Weights of a small multi-label image tagger.
Model: 5.87M parameters, 32-pixel images, arch vit, norm rmsnorm, patch size [2, 2], width 160.
Training: adamw at rate 0.0018, 14400 steps, batches of 256.
Data: 203450 training examples, 18.1 epochs.
Rows from block 5 of a small multi-label image tagger, named by matrix and row number. Rows with one number within an expert belong to one neuron, the router's apart. Each number is 128 + 32 x the weight over its row's rms, rounded and kept within 0 to 255. All counts start at 0. Numbers have three digits each. After the name is the row's rms in percent of the matrix's.
Before each expert's rows are labels from the 100 images, of 14848, where the router gives the expert most weight on average: "strongest on" is what is common among them; "colour at peak" is the nearest of a few named colours to the mean colour under the peak. Only what is clearly more common there than usual is listed. The data: single toy objects rendered from many sides on busy backdrops.
# router: router (model.blocks.5.mlp.router.weight, 32x160), inputs 0-79
# up: expert up (model.blocks.5.mlp.up, 32x80x160), inputs 0-79
# down: expert down (model.blocks.5.mlp.down, 32x160x80, transposed), outputs 0-79

# expert 16
strongest on: black
colour at peak: grey
router.16 080:167128139122126097148113148080133133154114140121112155121115103122165179098097088188183107149150071113187098165143137200170177139072113104165108179125117120101151176110144147108097101123102092088181108126133113179098091163151098082159135141
up.0 101:145132116128126123133110078121120107136162082086164039124162154181152116147134120131128095146133112100104138166121094105075147121151112136106123132147137114111116137099151177134123168111243128154135073154164108115109124112184107086115152105
down.0 103:068152135090141117129161089081190123089086140132131148123140119172141122147136155127108118114067111119155144174133141107094049087118099075134120136114159179170097147183117122139150090069170092107131068131152132083117162097103185081149045135
up.1 090:113130146123087126105174142119133137138172200120139147132086136118154123129128095117158162102118141130139119121104052064124167117104114123159165094096085147089141136142118161127119147161127120110141168219133054067140151149103127078123113112
down.1 090:138105110152057166193108113119188079119119145140081131176194161097175143135105159139127123145122164170091126114150075102085125175171156123080150112182151061123092151091136115115113140105091099162102145115097178166143108155129108150087134118
up.2 088:119044141115110087165195083117143140146145124089104148112086144133133109176120130070135164128125121130187168176195139090111085161129158148183104126068144117117069104193112086142182121140101086122104116117114171124124144123139147122189118084
down.2 084:107121134154073092097124074097162136063128088081153140156123097107081190165183153176108133117136148156094086149100131110146139058089127081170150108196125161134134144146124125164146101111204112164164092073169153077186130054082172144098149156
up.3 093:131118150113161128117205127135112145137163105161170142097059128125120113129125103148152148084129045171187127173134139189143210121119118148126143112092098148134149117154110093209150116237135115104133149150141139138130128148125084143132097128
down.3 086:181085124129142144116091146117105081169212122156107151136164161087172137146127133179095082155177130097154116193118124144134169174163137091102069192197114070080135099128147106147166136164226141118103154133130141093125128115072077150118147120
up.4 099:115122137126149179113209107091134083173172142161135123071063145067107118144147134164141174102133080150182154084194132129137199162119166147129143126105110154117170118127143142165117122190130155116128185181131153095105132116082109159126138117
down.4 098:145077078132113146152083123098121097136159121162111141199196156149194111178123128148124049136205134147138097202149138129105113152167157142139125123190113068059082150117112145094134125101197118140143114157105161076111102117088082151111135140
up.5 100:117104129108123142149083147131132118161102149104148151101121120094154126084102166143154167103145076119063122084180170136125096201165098175111121171110151137124097125100079169103087130122130099111123172136138168192112134129164130121102172155
down.5 103:129206104142127063126118138142167089123140090175111195076135110120086117077088110130093079163083131162130111109113107156137106089079157166099121153178124087122172130112161111080133081112052164093172111151132098134117150196095225167093125149
up.6 127:133056134169066127123127069061152101119137134112126143157156135169153136111136123111132148134139128136147126137098129176134158141137072104173136111116151120114109088114111152118085117113166010116141101064104110115127121090136122142134063196
down.6 126:092126166123076021114128104154099134176082056102166101117169075105106141168139124120168128135114102102118127182096164104097078136065095150125135072117071095110110124111145171153178154111171127099211130154137107112080145152145162118083129137
up.7 078:123130130119119163159084144121152098204141179123136135100146105109153149118155144114120202152149153145144134125146135120150086211129100169054073138115120112133147209062104156100138114143113140129114194136132127161134134170143170106095175146
down.7 081:154201097174169125108167122131163192143134084175143132094100073138129195082138105166130097162089132165178159088113112146175137133120165151121132094128098081124176118137133161076112079119067170152160110115189088144106059156128196170116116138
up.8 091:126081135092124126108086151123182139138151145163150152094167120090150122091164179170198051082144123124066137129177107116144073086124066136074153111132083143074137149137086141148152082138124105152072093198133202112111132164163121112107155112
down.8 088:169096116114131056172101095131137139165132154181110156105152151142058122128091073096096128145138130121140082126162112064113132122065187126090104099181095079133132148145149132077130112119060139099166113148100157154055101165165100221091062200
up.9 097:155120130142131098096195141166072166151173162137159119150099104145153131083108087163123139133131100174151133177118109128155187144107111099102096084093073123098154087134087137193164119200159120069158182132126078144162125149114102117164076148
down.9 101:135115151165077165153116178125145088128167128117054125151168158085166145158153147176109115133139140123145122154115109127096144230180144118080097154183147061090120138129161102107111153130192187120111161116119153100138118155092104154103149133
up.10 120:118165125081131121131106098164143133172096191118114109077164120115106125125072175125165161142123118098079141098087068096138045106125161216113121121110102136138071135143077095085078109168081111109124143111141127146139139185173176092049197150
down.10 118:116165122092149086124157081121116110183149170098152197107112173179113115143072169097108190133131140176086110098133111109135098090095132137165138104090099114148071102116105086116065113107049133098156105157098107111084177131125202092105157116
up.11 098:148171126129121130148133156109096133133151129116087112110137129074163102162048113132188040109136167099138123163056079110118100091114052139081170090104096136081129121148129116166124154120135141096133105194116083156127142131104089117141082102
down.11 088:123164092119104107139138119134239173073056134172084156130140067145050094146168121112063138098135119126204138152126161140121100143100152069131081148114162166143152120177151115072156108098077115146150087115134153138131167101090137145156105084
up.12 107:139097145088167094112167133088097147146118126137156123082109121107133124090155096155147134123128054178166136177121158164173087168072089079133063075105085129153118100117166084164145130105109164102144159161131093169110137191124118128116135145
down.12 107:129080145144164160114165179140075141134149164150105088128125188116210163078139102183145146151140091078086084128137198083174182214107165105126110170128134091110168141141087117134095127139132171109096203131131131133137011110111081151114134135
up.13 099:148115133118150123137192115192072153116142118138168090078098125112098104183116177126140126088151098118158122131125073155144187078167131146138172158065070150131155097197109057196129132209136090119129111092089172116118122106158088129161128115
down.13 091:141090153139171071184091143106113118166236181127123186162152186108134096175084131125123132130110151172144126193113148141119145134144138094092073184168135136134092113127128080130142159144195137104082102140149133112110202149100070119138148105
up.14 101:134108117162146103104058050065123105153110097169133091137161154106126128152123127114190090162133119106117139106143110127110052173088153129122137133171145104093109140105052128086092158080128071086111079077110143127099112126184113141132091152
down.14 109:130122143126048100142104105158140115063145044146130128122157096111141138106071121097184123152046083123071081104182140136134143117095115164146188067140099122088142122082132129154117174120140118095176162149115102115046102137157151116128067100
up.15 096:115083129157124137150153106105152131101118069102154178089058163192175107088125142158156154142117113179110118084186103145114155137148200116183161160150181143155075054141101165103106170092074136167155100093144097113102147125175155115141126097
down.15 100:169205138068132127090167145091168104078129100071159111157112100072122154127212094119034173125162208155187083154079143130130151055073080115140091135147159154146144129102150145140176104086163113122137080102173078100189126095082147142150125099
up.16 116:086149170070107159131197180111123136157137160101099146068119112118138105094123130140134167132112123115074157126161081098116088151112120162087103123092142135139069129142119117130096113191106132129122156141148095175185144174153188094083194120
down.16 104:129163086113122095114145090145175152138119094153128112159119109125084131141120095119167180087160113111140118157130160123117086162084124092133157127141090074076131133105113184135098068113115107125167103140114046058039142119097134169159119145
up.17 106:107099136137107144103099169120172130154131179150105161091132128104142139118146163142182115126123158064177160112147116136138027137126074102136162140113140151056077227135123165081152084104120101154070107171153138102116127124177074078115085081
down.17 107:161167151138118069154114090156174122090130107157112133091137054168109147152092092129116140154113121127136109079149102062084105083085198153125136097128130080139125091123038154075108112114103147114132111120092187176054087180181190119128134090
up.18 106:122119152115107083114180185113012136148121129121114123096091155096101103132110024165147102124127079101143137217086121124116115156100100104128082128141118131153108100118187129186144146105180160099113194175135099167143130169112116108119136148
down.18 108:125146109181081223139089167105092053107122160128092124151102154112205136109145116104116165127196118122160131128183130141126191186192146132132098187139127118107154124170162157117116150170161187168087134076122139157186049127112090100145142130

# expert 31
strongest on: bottle
colour at peak: black
router.31 096:164129108132121168171092160099145149120106128141092118049127181130123145145085123128142123132111112175179103146135152131076132137082119134134159143083146134094159161153131182060124114093098139041130095162109125186094125143079104173077111179
up.0 096:127114128176157115136095120185120089091129093155104112095135151059123083142116090094150117155125128087122159088118078144159097057084125208127111066072184137124120092116126085099146174156161104091109132141148169097107116146059073218118083125
down.0 094:111170123146147115127157144115093123085136159153109197103132145101127092095122111162099142174110163139151087087104173092132096190124163137126154098161061157127132177147197116086122141119110161138183122154134135102103146142085181191200075120
up.1 103:110239147166141104158105176101126077040134127193137165174129132183135146038114161156115119130153128129102134086132159112119126077155121142154145123128098135143109065123079127091074178131138122153168063112128118123165108152124111132106189122
down.1 107:110144186125068165122137132128159078110154147123141154154111150137156139119155201118102188110095132084051156158072166147108065137245165157162152135114195160135139087105106129117100142167110117161142131097164122096149129092124164129113122151
up.2 110:106194120165114122147102166196124168087100154175128136100106140083147103176139121093153135156099139146155089072169124150167093141108188181111081106094122140120124123084108121077129155108139179069055170145142146128120137190067093140145125121
down.2 113:117158113150099127065170130107149102180139122116097214115123142156136102131126139175168101165125138153123133069112157116122122126135115144133111086129117166129149182145174164125108145157150139173137134106140126117111161162109192191170096087
up.3 096:095203131137120115092149136135116116080131140177131139142089120074120092128118082067118131105091135109121109060070125125123085067104113218140121059054138161147100085170180059083122186140156103122112094168188105110142151146102085152137146131
down.3 093:148194113153121099124157180138112115111097162119148152136170142127111113072137109134143125138159156148078113136096124096097102183109142130111114072114100091118157098132135156158131133175115130073166117099132161124117114133143153141120066114
up.4 104:144148179114142121162100140154129130167108164082142130142159078125092181171116124095112135105162187112107083085127126064162159095118105163122112120149087137150087110111116088166127153110113102108120176170147112178120103188060083136209125101
down.4 084:198154103084137168123083135103108097066095101133173076153117108085153165085145068143101112114176090124108101137126104180153148130129085167144099140133117094128132163097155148151170152141195114110116165115136151119120076112082073100106166122
up.5 086:113160151142096168121065159174157153102121173096134166147065115194156148194107135077138121153079154097164075138156118159145139154177130119076124156105109184164116098143112140083100114097102196071107162136172159163148164177055117110189137134
down.5 084:098176103111069109103117151148140136206135100092142169154152178144061166142149126131184084164139112152097120139122136159095149118141147130127090110137133108133062176112132084126106097112175085120127179118111091139169109148102131162083151073
up.6 115:146093154066093153175132110095177088181136094100165106127102159137146162092122081170141080123117123127153104150153109105133212149137101235151138101140140159155148114123150133199115172106140158132070145162161187115104149149093109116114116100
down.6 124:111150109160165074119089073143135130153110135120044107110137125196067142182087069125088124122099126155116087060184136148127156153136181107120116186169125132139120108174172125108159074065098176158135122117102090141121099128125167107091125159
up.7 096:135170142134137164162183127099130103100145105110110112107141124152137100163110128140125176153107118166084155103127116130135113146088043106118160137076158144100076118124160166150206162083125099125122074113142114106162163132187160152107150136
down.7 101:134127127174141148149217124145198160120083092120130120143180105081147120170128132081096163129118102147097100117164132118115133036135123126156130072071163136130169080071217119112089184101069110148155102118088073120092105137121114118097115139
up.8 090:145154147127144181100116129125085140111138086085136135119048138126138184128129140136134114122102145158159085110132129218151149119064160139172130114132129141144173087124161154169176151052117118150086128111151053130133118167121179164101078173
down.8 093:102092104090128107117069079157170181187142188175116091118190107113059104108110168109091065132101067142076166125149141133148163168154123145062114124149111135097164116113149096151134033131131156093130172117140155122137159100216102099118124157
up.9 099:155147146139128120159126151116166090103172110141138145120174070154193196091178198095078136140098194123118136131077066115093082101125080094141146140129127135154146156130056128102164154102137114185131126160103099125106102153137116105094139079
down.9 109:111111209094059119186125073127086158156130157093147109126147140160110099089131127135070131093096084149146117160118189121100140192151155169117192101093030139117129111108128192084109114096119225142152114130115109177081172154156148139094120186
up.10 099:135130138118175097151080099155053129150123125082127090145163146169129147164145147139112102130146170111095114153139133107125111067124120061128126108182109109115122125089170121173184154109146112151098127162127099110123093190120064150118090093
down.10 096:164171145094148110142083109158074155076110186155166132134142122115150180083121085122068072132133140144134086078175126193136125137138187153158140088160058153132155102137148095133172100147124155101163154113145107163133144162129095099145078131
up.11 101:111204146176154115128130144093135108033099099186128228176151112154175188064125152137096100151135165147133106113138142107122110104139130162145144102100126128157088129105056126068097187090090122151172097128101133109129104133118114140070178124
down.11 106:117143167142034183136160148100134098150167152128135171125096127110154136128167175144104158083082144056068156145060177136094084136213108168165138131079155137111155113118132146111088127129124149166141143124149082105135112123120163140125147144
up.12 102:153177124128116141178115163183145066140081114182162144130166013114143155064159109103072153149140138121126173081128066167230094088160125108158084126115161131120162086139161114112117121169079128143114091092134086144171122151169152133155143132
down.12 106:140166133153087116165130107174158159091126118086102112203150116158142143121173143114075200182150142130134147094115163134071123158171090151102165121145152173136140085071171161108070153138115118167097161124113081102115090097150087189148102066
up.13 109:146126139078147120098127063096096145177172143145136115135136156122163153116108103090109087062106093121136086164172192120138170140124109154228155147162109124132119144103106121160153101140166043169123175143102200110064110131112112152154094131
down.13 107:154090056107170089159136059070164195163132129125077122130121081128079170145147138098136146086148114150171138129118123137127145108134158180095141117105203131129129123131140123092131124129154060095109143119146072094151095124165154073130143190
up.14 106:155137134135119153136180075122083134144070069096124160106154142082144123137176036100097118171186136155106110111191122103122124086061103157165125109131082113149123181102122125097135140129105108170094169118107109093094099156093165165118133105
down.14 107:105115137101130104172177114098079153144142165115102140143124129108133133116082178123128127113146107158164140058100223134136109152152144144118111139127115150119146145114187128091135141148089175130158162174074137175180175091090184143185155137
up.15 109:180120127066110136092119112078094164199134151037123110075106144124129150148128073180085112154148126170156133190106185124143141098114077174147158106080146131151094179098174106155154085094122104154067161165135120044132120107093135100121130142
down.15 111:143166066126212158107126105142169153110143084156135087100102116133098122192114133099089111185116128079136108143116129143125142109155116073110110199171173131105107156134171092099167156059129093150116096137130076120129106072124096145123130129
up.16 100:087181154147122167166141176092119083117200097154161107127171126164162097152124156083102183090104121118093152091158101127104135128099102095147152182156119140131135106112141143105217150116139132118143114086144118127137147137199142125153104132
down.16 107:148106117194137101186194134107177203140080123133118130142182056074124124129167127144115143090129100160115116131161147095123127112117116146151177032082161137128183094079147160105061196130070095131143086103097092133090109128174159137091124115
up.17 105:113125138108175157119101102133127153154099069067118132094094178167110154140067134092128049170131131068120101123116089143102082089152091141075102121154111122181089139151112100143141113135126114132172116163146077140107108147132106149117138095
down.17 104:115119193121099122150132122154061170086077106139163197123104160051141149098096085099151104145138154112153044097083156167102145097101200094147137087127078144094120115130143112084102120161095153095156125099110114136135122116074077160105126132
up.18 102:153074137090114134116132056107115111173148126115138117125116170145150147152117091130134083076143088182129131161119123070119206079128044159192169109119114151128160172143139139216177100115160105176111139151134179096092146115122153159096130151
down.18 108:135118089162199131147074072119168177112137122092092096124113111160098160175111139080073173116149124124148094121094134158098192115140182122091113196193159119128131113114157126096130121087115159120110106163076069170126105058116119095143115161

# expert 7
strongest on: brown
colour at peak: brown
router.7 157:113167108112078190112140135124094116186086174148137141138136153150107079096124135121059126109151101118129151090131100104178152102171127144104049077162132189139171126156108079136093094173133133139101144116073105161147196117158125124147141166
up.0 092:127098137154137194125115098081121145125101051110143082109177126043139201151136090139121120109175162093085100137100154164135114171076149170136115177146179132155086118073146134191151159093175098143162110109131183122169027128094160180142168099
down.0 089:149142145126059127160103123140166103110124151104173219178129146195167106131080157096126136108133063116162194138125165159125144195142105127034151117126101112130168104107107104081136197144121150125164115153128127132095146117120103121171144160
up.1 117:143129126136133090169132139118196155100200102127158155146149033134165163085109128123162143101083180078126057100178209140132152114118142089148162157119136148157111098133117129130124157141097113092127167102212142090104158110113127132101115146
down.1 139:160064119131101117150133126139117160115128124095084110162117101169152095139123084117217176170090148093109102126144183202120070143106145119125191151158132156156092138095143173141157174111119130120141171103138083076165124172078153129134143119
up.2 107:100158140180078122181068194154135177158126112078073129105123105081124101129112133131105170143116072139091133159105114100105188117146105141073093131169119103111104114123177115133168129099110221145106156159109106172133117187119094194087137115
down.2 105:089166155109083128107144126095151102168127121151133141149166165149162131139141099134125091094105096141124182064161152113141080089067115196155121106126187143136096193098113119193122072091170125126087205135117144095135164121101099157122139087
up.3 100:102136130089122057126111084127097162140143134136100137133117154179113109169104118130176104100082192080137091168142196157134172163128150152096201126140128165167098113121118100122123160086134061146132095083165183115139139132113108110152124116
down.3 103:160184118100104129114116164145134116140095136155126137103151141165136140151120114106064120184125120152173063169164090129176149104136076142115073050139090129138112100107091151105131104192112135169107111165110165097119119135117108124143137150
up.4 103:102115114155146167215095136125087120046106114139116066118089123166095100132139113139208175161118125120164154156131161180101140105121085048104198184115129101085105128131120206073132173121087172138150168142136103190178157107124159131107124148
down.4 104:127137073161101128101100171099191165170131099164078082154141171152076110167088122136082078139163132137196158087170159098089189113146082109089108130112129089072175088103087123135113104144170153110104085142116138162090120076114047185093149130
up.5 108:137119136122143130131093137146162149105164107132159136132129104150159118126079139088166154106090199066051125122106162142113127140089148153111179141121156175175109135119080166122120134099147084104137155093187152139147108138111104090093139124
down.5 121:170117125122104100126163103122071099179105101115097113150125110128164117166135114110173170169101109160106158163194114106142110121063100148115098100149162115157154167134133131168153120100096107156086157125088087101148099224101092107124169068
up.6 092:153109139160126116177080148141091079162138128053120118116135113125104123195126123175181163125093117107100139133129124079085145127079150138152145219124202129160104103139160090110127211129135108124118112111141127116142145168098120130125107104
down.6 092:110146102154075151093127119095126065119080070174144132129109163174131112162161057147093157153134093117104169105183133171122070161107105135112066141153126101143148126103115147149154095107149120114044141101101095090130094146157102148136146098
up.7 111:097086134101090210107159115099124164152111061129076157104099092122133152130149131113152175142138093064090131148111166179103104136126085180119161122139163127139102109146180182127141109067120171133140189123182103082156112165078137148146134148
down.7 104:086167145133111090110130184143146170148097121167096139134151128166121174150142071122143100117111082159156173122098142088150100154154114160108151063076183105104118118096110160165132081108109123120137155211128108072149169085151113152087184121
up.8 107:038108133133120126092142176065115132127138118113106148115081183182087080108143134112144128140057112146129155147047118129134136079096168140091134105127166142179120096136056106110128142114107116093128190096149141106151126127143140111123130165
down.8 101:171083105122089154142061073157163134130137105074141157116121099105088174102076157167118082129167155125102127107154156140122155138154131102215173181139059103117098140114176142094140081171097123122163085132098108109068132107101177148124111130
up.9 100:167142135152115131177040164121111083075126096136154114118142103160089141143151107108140174191140152124169177119097121187121159189134133123071100179136124070145104096110143119042136149151156144104138161109101115199136053139093121156150120108
down.9 090:072085153131099166133190096087156111102122118142089133137145120163161130125186152140123181079134133080160166172146164160115117172138119130135189137121128149105150113146182112158138101107158140132140144140150171119123147129168109116072160105
up.10 106:108091140124152115076115140062138136111116052120164160160151172158140159131184180083131092087126174174135135156089163125141098110121217171139108097127184176182077122109058106089177166108135105134187108068121160107158121127095143105134140155
down.10 104:173119146145118140185094128121157152106164120091187173136082128064099168141099195112153144165145106115149139154075095139105189138136070119122182170144066119113140098129124117064144165189100150105183100154111075148111154087069125080149103175
up.11 090:123086126081126170120150148162163076149124124154143150130086064076144143135072190102104103103133087139141094124192088140129149095138062149181083104087129158119140097133148123169103126150111125123142099175108107149048131097143106137123058142
down.11 084:126162143148170110092170167114126129079165142105116090144120153103142101108092122177148088118091149119136063104026143144085115072146142087155144129126180131164113146158178115113121119095213092152145119067151169165182106126116153086058126062
up.12 105:161143131184120127196101137167151119141116148121208040105150126132097133099114135135119132134148130154143158082108082112096177146144109154191137113095119107121108040087164186168115135107184165099114076126165137170084083143127068093101085125
down.12 108:123115159104089154171134095073097077067141100109182094114129187132101075098126142089159167162125132130124120150136148148082153129114128088126124161091113101098122111077117156140086163147146070132089135074114136161124089176110086146091085130
up.13 092:111113142094084154160126158134152175090151139103120117168129146145126126121152070138150180088121180077134140185125198177107127199131080142088176131171103148125093119086165166112201142104138141091111192085110175090159128185124065132120136146
down.13 087:176120149083109080108135170155090102168077120080149142172130145166157119085140150077096141114127077128160125162071111126119166168124060124146128105149112096115093122114172105119170104106100189145149159169067093157099157127124113129092150081
up.14 103:106123146155106073140190147165072104147111130117168144071094155152149087104142081112119116148049130135113085100131119179107137143081139203160159099088112181162089142083133167146103165080089127122097147129146161123079168139158072121091107086
down.14 102:097123083111098076128071178179116135119150121129154155158116148126077103088079151095116122121104113155145114101102105187111148141161170107137076103139092111113145179157148162133115073163120101101143128117115116173099134093155102182074131176
up.15 109:084110150145128116194126148158111112115140165111176105134111062125190217120145149149138150094113183105114128115113119096106134114133139087141170110110151176133088104109141129151143158130126172167094123201148133108116139137125125087107094124
down.15 124:095067086138156155155138160117129112172064200154096135152135072177106168142161150139161167158132139073173134128081123141131108150158115099121133074085159109095175153099176079082132090131114182129112076107109087154157111113096097075060168102
up.16 096:119124154142188139157128142102102155103121113091141034081121191168102092152153134085157208135163180105138147133159118170089143150086152090141180160127135113080107147077179164104149148084144134137114082139157203086149106144110084117121116111
down.16 090:118110119107137166109175092115166108077115114125103082149097112082146081135134132088120178195096147090070107103112165153141059106093114157141130150118156134122093145089155091089174130160109077150072121095126093076245115127112097093135110086
up.17 108:151128165082170157151121143147109138085119140061114129131118093125121181107153147102118226110154187087127133135071150169108125148138058078107126123090114112122150108067184161120151132127138152141106141140141127121201126147131094092115141075
down.17 090:154169144070163186114124123134144111051163096137165103145073151102107116083140126055100111155080146103097148117118093128157136130105078137125096138129107122179140150177115091123154164117140099146169179135165078132145074192142086085161075156
up.18 099:119129161138148138187110105178047120085144149067134085095150167129178104168105133115159161096150127122122073119187135157068141109125096162114144140100129136146066128063129140135162228083174124115115145167117155158117145155089099129151121095
down.18 088:115089137081179203129176094073148112079134135077132121089078140134109118115152103088147183157153138090093157134099142140124063144137121165160140127128104122077081115119149145084169169120107095088095149137068118091128105162134138101137126110

# expert 28
strongest on: orange
colour at peak: white
router.28 078:163096126147134148152119139105152164118112132148084103108135126085114183112132126096160123146134111109216073138084085113092121138090156127154137170114164117162190112146119159110089123099096134096197063141132147108101083109117142074164092124
up.0 073:117152140121106094206109140119117079104171135132129163135128175186161126192173198077102111096093209094033135113132062144144073035116105096171112064139089156135140141130123064115152119167130088134131121081135091112127157119136131088104063114
down.0 075:182122112136126164135112109137100144089105118143045115116079123139142111065096118166106091082094134135130071131121138130101178108125093068125145202155169158121103126140164131114131097109164097128136119142171113089148103066124101129122084127
up.1 084:157095140112076152131149150084101145131107119087103074116139116125122117143131125134079098149130168145146121146130119116095150126170112199130119111163104129206155112092178077160148159114124124071099074098092166159139109172099160118102181139
down.1 084:130153086113172143134110135145152167138126115138125046165130156105153220135137131133088135140199098118114105107117134149122133157208105159091121160063103068109105157114153156177110073074158148143120173082142111087142057040109119164099128181
up.2 123:131056158126113134084137195106124137122137107136171130164106163119109144163137096152147080114149130234127112139089146093140191156143139135077097135096095120113177119102119144170149138131126177102140125155123194157140126117069101148126154178
down.2 118:128149085131146123159112121110112155194082125128141153141138096119138164183107118096134178164200088113143155135155134182193159127115105107105122153142101107123153145178174163142162124111126167158099185153139084183143066125118100134133151145
up.3 118:120087136113177160146156098126135152083165127163134134125097155086150099108128134159218132125138144153141138150162097136150149205095157159143136094098110113079137143091105133145067161110109118139137121214097128134097112142149114096143142115
down.3 115:151120101162138092093148137130103074188170087101178146103142119126127158071144111126120100156145093141121150158099102112153149097103048145167152150141094129104128168112134137143106154118117178111163180188102120128094139125129147185188142080
up.4 112:135157124149145162094176136145086152162104154143055177158131104140112123117133090107112205176138184110174136119126123121147098182086105139107134098062152096116113141191144127120111110125116140118152149084137093114148105142107155151145108128
down.4 110:149115153144100054143151144169165171164154178148176058127138126119114143142194203157103175175130070201144167123090082108131117137101139121149120118094145115089105110082038136167107082115123107153123142102135107173100126169121125164130116147
up.5 084:113122128111187102164147141164073184167107168166120156125114114108138115093150123120113121128132161052121145134122140097149055133107098105155154139039141146099110139157164120099086045129081157077102126115110097046129136145100077133149102145
down.5 091:143070142175102082101124141149132205160125196125161172082156190092156108122178139156169177129101137219142197131114110142106165170066149143102141186117176137135146123040076099155104156153120084097129175177131134137148167165093133143141109160
up.6 081:129149126165068197156170162140114124096081152145124133160155088086129152091162092096069148161125159112128141122103128097132156122164060124075092074070084134212165087085178128141119131129098122119092121115109090216172118162106143130084165180
down.6 077:177100079111177127150092099115106155133165185160108097093161153146147141118090135188144159158149118109153169166097119159103132149197110052063111195082127091116100161112149163162155063098173142153138142067117135187154096072123097103069151172
up.7 090:137180145075154176157086229135077140145154151114119112120125116111142124140099162089115108063137189142079078082102137144134105086118109191148116127151051157154172168110201119120134120168135153111126142184121098147130130131096107108129139169
down.7 082:097102124159132099094166042085133146133103113130129113086107163095122117087138106103150069137115147058105144154138110133131109126117117140136139134120196162131095095152158071177115079126141077082147159121153062033182144082133151156120098176
up.8 083:109131131111105151198149177095114084093177136169101167171110134140148098187110142102105147110117175139122156162105139164079054106176042118166124119102120162138115134146182119135149100133163055158139121125121071112149148155082091136103059132
down.8 090:169140089169151113139098094151142134090130124129073126086134164153121130123090121185096103110138142116098090076167148109085215136174106106127153192121147116135161128138213130136148101083126118118180132079198112124167097103150134120078124143
up.9 104:158146131134162153074079065050096104117154102160164110101139110145117144156149124100142076133156117146126106080178134173192131088134112135201102139142140109091132131096144136068181119116165101135132118134140183123104122086093142132186132109
down.9 110:053095139135121094105171118133172120088103166111121158167162086132120137107145081112083121114110137130130136110171115187179131116084206157160111077133087137134148124140160120128077110106098104130146105078146095146127168154091151141137183084
up.10 091:082139145169134067156093152153121129115115142154160165114134164163121135145204189084082131106131177100082173119098087121147033154152168093150127098119078149164178104138081116076153129135090084110148172094131082105164132110133125122175072093
down.10 094:161154125177153172121142104107138149159181112142107094116065109079117077137092148115145127068095117143104160152169125106085192153116098105089172123178145193174112087157168113131184118137063081127135126118149166117187163102132124120153116109
up.11 083:109130148141122096114142149131062102082140140033103135169126127187145143141172118096088162100125182104114158144101134064143103123124102020157169075131064131122141113133138136108141104113126144167118174135141072118109144147136114087099125124
down.11 086:153115095161138187083098100099122139102157071140059095095125115108108123110097103141107075112090138114126147147143083140113152133099087101091108179182188190154132100150135141127128132124151122136136097088170109052169133071158161149124147138
up.12 080:097168140168145106099167166121118119116134090113114090150091121084100102147174075070097136125132131165148195152097090109142078120143100140145112131051078113172200160129156117109116127168157166127140121163117092164126122089081156134190131148
down.12 085:181088093073135160165136088091176136081151152144137125092083107137153149126071105128063136107145147097122139132159085185117151143153156142114114180144156180194133139154184139165185072060119114122134069146154070123151137047166135067130139179
up.13 082:086147130112128095128099117122095085148102087086145103133137140163101134193165130080162104075139114131094148062130156105118088111104111185118130203078120157121139106075096198106132191142224162177138121166123134141113147137109118190170114097
down.13 080:195182111145164131149088071145173147090134081141063083130173105146182129112129121112075116139149132147130067114160140133120128189186113098093112144168124076146112113078157125123175143059085124099119095070123143116087096105161199150096157145
up.14 117:184175136146135214149169117170142164128111119107133094118126098132153133052062128180164086146156100139093101094173111125187182081105066140096115132139095120130139078128123188176132128111053161086116096145104131222114130163173143132057179175
down.14 121:114080111161085091130158121107058157162121098115164107182114187146071096083166099169147142178160096129121196107089194154135094123123134118116129138067136110144136136103098170140095123132163201137165155109099109088127053103137111196140122150
up.15 073:115119147166098095151172178169138149132169105105142114115108122201137084105153163129107088082120186138138106127151128093142155041114117084193162083094072154206191105168132082132083086106121150145173141085133106153112157133096181120125097110
down.15 072:142120105106163163137107068103152093091137092192072127105116146086157169097122111170101059069089153098113134147149141124144164134131130122086148152171148170124127085112164125126120095111120082131154113164183111078157140061129106126077123163
up.16 088:146131131120111166165141120143135159118126100135104146109131108111141122114054134141147075132093137151099134082131088135115143144151100186067167080156146131117135130057124102137116183115062154109088084186131177214123140162137088097063170075
down.16 087:143101117163143117119144101173061160171151096101192079120136133187129123122190111124134149175172088088126132095125145136149171172188071148106139156079101110127122108123134146132127176138179199140165187102105110132153071100180162174120135150
up.17 118:118106144102180136094084109134141129143104108173136090087156113099127120140122154111182109115161047184153134119120095143076109123150153190112151204135208120128157151068092121154149165115149120153139115150114195177099109092141118131134151153
down.17 117:154130118123148116140138154116148105126167122114159144170173105161116126122129167043111126168125105099104098137186134155159113145152123157135126068165077106187101126189138113137131142132100131135153095124070111165099124181182090128145144135
up.18 104:139131150107141150192131122156088146106146134110136105141128136115141132096027151116127054069127121140076069104132164163143103084123070121145099133117119130115130140090139168138138072119090129134125059180106173175100132106156057127086143133
down.18 094:078078121143103053095147086090071177158052101092156164151153171124103092090133110136185134150146114059140162136120157150123057123154132146102153151123170119152096114154098141097086114135186108125156127131094125046145118137166159111113120146